python train.py --model="multi-label audio tagger" --hop_length=160 --input="mfcc" --win_length=400 --head_dim=32 --fused_qkv=true --subsampling=4 --positions="rope" --lr=0.0073 --adamw_lr_other_params=0.0027 --cautious_weight_decay=true --ema_decay=0.999 --lr_schedule="cosine_restarts" --adamw_weight_decay_other_params=0.05
Rows from block 3, named by matrix and row number. Rows with one number belong to one neuron. Each number is 128 + 24 x the weight over its row's rms, rounded and kept within 0 to 255. All counts start at 0. Numbers have three digits each. After the name is the row's rms in percent of the matrix's.
# fc1: second MLP up (model.blocks.3.mlp.fc1.weight, 768x192), inputs 0-95
# fc2: second MLP down (model.blocks.3.mlp.fc2.weight, 192x768, transposed), outputs 0-95
fc1.405 108:139128130160128119132127128124127078129128129138095131000141129125135133124039136131151128127127128126111168127122131124121081135128123180131137126133128128142128127125129128096100128117126004144127129122129131128125127126145125130128144126128132142127170059129123127127126122131119130128
fc2.405 137:128129163129129123096128081103078125165134128130128128080146131137143130140150129128126128128129117128128133128121203119129113126131136130167128079128122128129157128126069128083128127117129132132119152140118128121134125075169150122128128127128135144128163128190118127092126129132130129132
fc1.406 082:131131125130157128128128130129136129128128128128128126013128128128128127126085127129162129178128130128126127128128099148127118129128129128129178128128128127127163129128188128128128111128128002131127129128128126128127128208130129124128128129130127127128128100125128128093124128128083117166
fc2.406 167:128129127114161128129142182148126127059123128170049128170128129116128128173121128129129128129160148129128128099162111128136132100125129178128128128128127168125109128140180128127128131128185128127131129127115171132128108128055232128129125128128128115127128128128128127176129128128162124128
fc1.408 006:129111130128130120163133128127133128122124128127128125122126115128129128129127127132129146130125127136128128128129128130127124123133109127127122128127129128116130128125129129128125114128159127128128144125123126128118128128124127130128126127147113127149129115127128128118127092120127128132
fc2.408 016:128128128128127128132123128116127128132129128128128122128127121127126128124128127127128128236127128128132128129130128128125127126127129129143128130127128128131134128128128128128124128128130128127129128128138128132129128130130128128122128127128126129129127128128128127127127128128128126128
fc1.414 024:128125127140134129125131132128126128129132126131128130127126135137128127128127126128130142128128126128128127120128128128034133128133128121126129128126128126186127119133128151114129126125126123141128128129129128128212124122128127138125127128213128129128130128130123147112129123059124130127
fc2.414 048:129128128129128129129130142118133128127129062128127123130129198128125130122130128135128128134093128129128125128131128151127124128128123129128128128133127128128128128151128126128128128126128127128126128124130135124118128127128128121128130128201129128128128128128125128121134129150200047128
fc1.415 156:128128129152128129172129129127128088125130111025117129017128077129127128128129090126126128131127128061130128102170067127017128127128144144129096129128128129114128128090130128128128128128128125134143148111132129128090129128128128128127131172128108130128127128200130128128100132128137136096
fc2.415 219:129128146130134128128128128129129098128127128128128128128134043145128077104142206122128128127140128128128128149186128128138117133119163134128128115128128130128128128223149128139128128128117165128089152128128054152131128106129129145114134089128080091128128128073129128119132034166128128094
fc1.416 015:129131134131135128124129129128132125124128129122129127065123117122137131144127118132128122128126128128128127129123124127128117125127116126138128127128128127255129126130126121127010130130134083128127118116135129128137114121128124129135131128115127127128129123117135125131128127123131129128
fc2.416 039:128105131127127128125128034063127128125133131128128087119130129131128128126131014127127129127128077127127100128128128127227127128128129128131128128129127127128128130127128126045131128128051108127163128128136128129131127126129125054128128128128128122129125134201128129131162128127127118128
fc1.417 204:128119119185157128128127128128093128128126127137140128022115105126113154113092126198081129127129187086127132108120131128113110127128128110130121128113114147104128128137129112125173124099128035085129137131181128129131128128131096129128135145110128088127129126109134134173126132091127135129
fc2.417 181:127120096100097128127124199123129127083129127128130187128134160127128094119128110155128137058117126130128128128101070185151128120131091111128127127114127119127157116129052138069150133128153107097098039097128131079152133091103129111130136110128129113128147128115133136128149130124127114142
fc1.424 162:129127098142128128129129128144128120128130126105125126040128142128097129133124129165096128183128128127128080129129141126135128087129131089128127128210128120118128140138134115132143128129114003129128132128174127129137128146205134093127128128099128119165129104128128125128130128129128097130
fc2.424 181:128118129128128128130128127128137128128140128128127109150128129127129128150107081128128127128081117128128124129128153128126138127003199128127128195128140128128186132122035128104100128137131129127127128128128157125128137177105128181120128128128105128128128129141118128128129188132165128129
fc1.425 153:129146128121131043135150128128127124127128129135137139000128125134128127128128130208131146069128126102128128130092130128133127128128050128130125130129129126087128128159128122129190110217128083152126128104138126130123129127128120201128129129142129166130131061112092162128125112128128125129
fc2.425 177:113174135145129111102128123128062128128127128128090129137128127126119093128168128129128128086128115130128144129128211147128129081118131126129120171155129119130124128048128129128128128128133128128093165175128149147128128127145121128173128127180128097147156132128141128120130147129128128131
fc1.434 049:128128128128255120130123151115131123128127129128128123039127128128128128127010130129124127126129131126128194126066139127120128127127129103132127134144128132018128129118128129125128128123128106128123128128130129128131130133127122128128129128137127133126129124128126128127126049129129129128
fc2.434 059:128128200128125128127128127131128127130130128128125124129128128127127124126128132127128128129131127129128125128129127128127127128128127128127132128209128128127109127128000128215128128128127189128128128129129128128128125158126128137126128128130125132128130129128129095126126119129125127130
fc1.435 044:127123128128128128130128128128126123128128126126072130078126128127126127131129128136172128128128129126127128128129127128128074127130125128035127127129127128128127125071129129132129128129128122129127128148131128127128128123127120129128128205128143128128132106128136129122129129128128128128
fc2.435 087:127118130125127126128183106102129130128127128128127128102128128130128127128127090131128128099128128127128055131128077128131132129130128125129128131128126128128017124128125129128128127128138078056126240128143155128129125128127145130128137128128128128127126127209128128128180124097128128102
fc1.436 286:133127141161138102153128128128128077128128128139118128038111122133100128136107096146137129082128124100128129127114155153087143127128128114048149116130130128130128105128128105153101125125128065127104124050114132128083118146119120148129128127129128129134128104129144116096106130092144129126
fc2.436 301:130129178089129154171136167127134128130129128137120125143140120120129139146148116157127127107064120128128106120141172127124137131103125119113125118110076138128106128127082143168120116145133129126084140162106157111140128216153139128120118152127121119128103148129132092131103127118107156108
fc1.443 338:123128124128147122125134127138067125128128136132121117021141111117144109101173077157161124127128113101108186127110111165132130117128099179124129128124140136131128137146121127126130109130127014107130152134160129122125143137130113116128136128140130146148129131138134145125083135128140132142
fc2.443 330:148023088128134129128053180120087145148083093139066098133114120129135069128181127146161128108127131124128126124128163138141127107159138122157137128124129137128187106170153127143139128130144207157116134197115134142133133221120128139118100129129086117123122127129117128136122103130103115122
fc1.444 075:128128128135126134128130128138130129129126129128127128057130089131131124128126128129138128123129129128128132127127072128128178125128127129175000127128126128068128128128128133213130139128128013143128128128127128128128131127129125167128133127129126124128172128019136133128126122124128129128
fc2.444 120:128179128129086128128118152156129125129061126128103127116152127123155129128128129129127126157128129128128052129149128129128127127125101131128125128128128127116128129124127137124128127166112114127127127128188159124128128021130129124130125135127149081117129170127128129170127174128128128128
fc1.445 035:130128129126130127129129130128127120129128127127128125000130129126127128127097125130127131135129129128131127128125128131125129137129124151128124129128127132129128128128128127126124127126125124135129125127128128127127126129126127127128128141125128123030125119128132129127127127143131128128
fc2.445 070:099128128146128128124125128128129128131128155128129119252128125127128129128196138127128129125129129128128128132128128128131124124171130128128217129128128128145089128120129130220132128128129125123129135141103125127129129128114184128131128129129128128129183128129129126128128130129127131127
fc1.451 195:128128128106175122129128128128187068128128128128072106023123179125105129126095124120129115143128128080122066104128122137105123132157113158091063129186127128127128155145115100108098128113128000128125125155155127128138109126128116128128150124126124129120129128154184087129152123121121133113
fc2.451 216:128145138128132128199193099167163084142147128128121109121129111130115164126160180047126128132085170128128141133128130185148125130132128130063128128126128128128137128133146129129092128129129128071067173115123129129125134097130110153126127136128130178108087128082129126134125127127088137141
fc1.452 205:125127144152131124164127127128129140130128128128129130000083094125161131102117117185083139091128148084124130134129098109127077130128140086126077128134137133113127126190120082129066115124111091181127127169116128128119030128130116136128106134132092133116133068129134128126140128102120124140
fc2.452 201:127083128132111129090133125186133146173084130110126109126127148115146127128091088128128128127133121127128099123127075131109091131164136118129113120121150125130174129136134126254131123100146151125123102094125133158121133119106136136158133129128130094131129087139129130132138070055123143121
fc1.455 194:128128127166133100129128129128153098128128128127090159000118148113142128056112093204142112127128129128128128106128152128121116117128127119124129128172128127151128127128128127129093128136128029128128126121178128131136103128118106237128129128129121127128129128109162128128127117100127112130
fc2.455 265:128098158120073128135128142112153143152128100128092178128128060128131129136128129128129125050244117134128099130112133104131127096085126119128128122118160128111111103058103138149136128128169132129117091125128089128128128121051128143166119128128117129124130121126128127120127112152128144155
fc1.464 018:128119129134127124129128128129168118128127124127130125077128187132127132128121120255130129129128128130124128125128128093128130122128129126124128129255128127119127117133128128139210128124129000126128125087128128128127127129126116133128128130129126130128128128131128123102131128128128128128
fc2.464 045:128129255125128128128128126128128129125128129128128128128128129127127134128127128128122128183130115128128166128128128129126127128128072128076125128128128128128125128133069132129128066135127126128129127141128128129124127128128127128129128128128029127128127150124128127015186129125128128128
fc1.468 435:131128098145139106118105128126181075133128109133165129042115148128143148051094126191165126120128139129128093121138128123075092125127109106098053122150138129135128115130134127126126099122126065130130132110098129129130135120129171183128124128139134127076135038128126137142144131125119131127
fc2.468 410:082130119125142127095140134105213130068136102113130126127127118136135174127127127131129132127134149128128111130124113107110128070100132088133112124105107129127117137068183126080117125113061121143086127118154136154129147163160125081155138144130126127130161130097136117112142235127160131096
fc1.482 456:127128124136168124143145127129141101126128128107112109000129146120132126130119123176129123110128133131125139129128121113126112112128112131114022120133129127156127134188120127140081106113126039103127133130117122135101097129128109091128128129153132129081112082153132127129115115094130135117
fc2.482 363:127135164151137131159127082136116095085100102136099140170113143095125128129152132131130128136137111137128159128136121141091113197185105158149133127153137143133119128099107130151172130127083075137128172198103111113114126141129131126161111140142102186153143122123128128160144155069121111129
fc1.483 078:128128128178130129129129128128148121128128120106086142005103135127131120128128138249128134142128130113129146124129128126123128159128103129122126128128111129123128111125127111125114128128136000051128130127134128124129123128130161132128129128134128132130129129128128127122124137129127143129
fc2.483 064:128133129128127127128136128128120129185123128131128128134129129129128130135118129075127131136158129128128125130127128128130093128114128128127152125129120128128128130132128128134130127128056134128162126128130128123127128073128128128129128202153160128128120128126171128127127116127128127130
fc1.492 501:128141129171133110119137118131128126130128144131112140023136129128134134131058096236070127160128132113115126132120129131077115128128106142143050128140115122135127114124127128131134129139138061125140134084152126120119128128121038124128139121113097137135158076123135140123113130102148127128
fc2.492 372:141181080147142132081094173170125115112103127110144101025125155150140131092116129122140129185157130129128121139141097128116132144106148126140119143191124131138123128141136128153153128122113221136147126137121161116109108138133136101129125127123092109136135140114132127153130138091132109135
fc1.494 204:119126128126128134116129127142098057128128128134139144042128126128104133130070127186129128191128068128076127125129129159128118128135128128127128096128129128157128128136128128155160117128127060073137106130137127128128098127176137130128146119129089128134128076103127128124127129122128128155
fc2.494 234:129139124121127128176155129111161131130046128129128135146131129145124129134129129221139109129160131128128098133126128124096074143133128162134109071113128100115163075124096141155128128128105036128152129142140113148129127058162135127170119129128130111127179127097126122095126112056128114128
fc1.495 242:129128133152128074136130131126104112127128129109072128023127140093120128077147114181127128138128129093128126112106131159069127121128090116152126142146136126132128162157165083128168130128129020181136111122131128129128096123116090131128127119126132117124127093109142130128126129130131129127
fc2.495 252:084185117119129161093120054095118126114133125109166181094128128164132150128123122113112128069083117128128146127124135082137129198162132154059124114142153129129082114155163132145170121123146135151099137131127146077127126084126137135168117133144133135127123128148128129138117083129107124142
fc1.498 291:129127147123146096131130124110131097128128088128120128039128138128121126088072128166109128217128130127125128089127114129084153129128107178113121125124100128120129124146118175096140128103128101129174128077165129128127128153128110071128153128130129103098129139146129129128129127128129128128
fc2.498 339:155056181110148128182129150112123120113055128128137176189128124126117129128133140118129139136130128130128214060101144147182127109127141128132138119128144136125128126130124111127148128119156128126141128170136117104149134131130128126113100129128129205127127128133105124129127137111145135132
fc1.499 238:128128128129099131129155128129153128128131156127129127002127130137128109123113128131117122128128143127112086123145128128090143128128122129128136128152143128127128154128128102127128128138124074123099150046149129128118160090128127143128134111128098126158128102089128128128107181088128128128
fc2.499 264:120125128119128128101098193128129128128164127128129143144128128111128107128128129152128140244117129128128095128085100128128119128211128158072128128128128124105076127199098128090128128128105126130107127129129126128140156117128128154129142128133085122128147128130128128153170128129114149160
fc1.501 358:122129129092137143184129139130119122128128103115176128000126117128112128089128089140129139165128128124117205115129119138115126107128084139104123114149132138156128130157125205117108127125114072127139108111151128129129128128119106154128152128165128132200142068158130131132117096114105129106
fc2.501 359:127136117091132120126144178126146131138073134174108041149130128120134147128135128126103128128136101144128125125052202116108097129128136124129161144150127128121128129135048122094107128153128165121135132128032096127123123129134128138160109139136087095120148108127127109089145148156128152099
fc1.504 022:128127128149131128128127128130132128130025117127109123000142041129121126128126129152141127126133128129127130115048128128127124121125126129124127121129125131128128126129133191123129134126128128131129132094134128128129128128129128127128128118130130128150129115127128129127116129127132126128
fc2.504 053:062102128127129128128181128127126128127128128125126126255127123126128128129201127128130127128128127128126128128128128128125129130128081197129128129125128119129080126128117128128128128128128128127130128128127128128126128047113127124128127128128129127128128127128128127129131121126124133128
fc1.505 096:124128125219123128128122130084128085127128128126141127010125126100129128108037128210139128153128128127124133109143055128125134128128083111114085126163125133128127127084123128115147129129127066169128130128119127128119127150128156122127167138131125094141128128128127143135128104089088134126
fc2.505 118:142083127127139132149127123141135113127131051144108148126126092119115130128135118123136128098114126128128107143121128143128122127074133132118125131198127129105112128198126119114159128129137198116111130128134123125150080128132142127132129124128130239128131130143136148152097118121128141121
fc1.507 284:128127128155175106132128127127164127128128132129134133000121098127126123086081158224129127127121125128133167137127112129122132122127127108126114128127096128132128084101111147166127128123127039173128128130156123128101124127117135105128131128161113127137151131148133127104109112130133128141
fc2.507 227:136144128113162128083141168195125126123124135155138131089128117173161119128139124113128128135151128110128151131187132171128128125152152127128128133160134128140071128090150141128125127149105159126133187164128147128090133100158150059057122158071132122122127132118144122141105148101148133131
fc1.512 048:128131130133129128132128128128127122127129128128134131126128126129128128126127039154127128255129128048128128125128128133134128129130122122128125125128128129109126183160128126129128128128128125134129128129249127128128128126128121119131127128129128128122128128123128128127129128128128128102
fc2.512 077:153012128129128141123128125164184128132133127128128129128128129128130128134212122111129127207123128128128128126128245128153129128054128106129128128128129128128128128128128128083129161128127179122128128085128128128128129128128126128120130123128128131145128128182128127128128122124128127129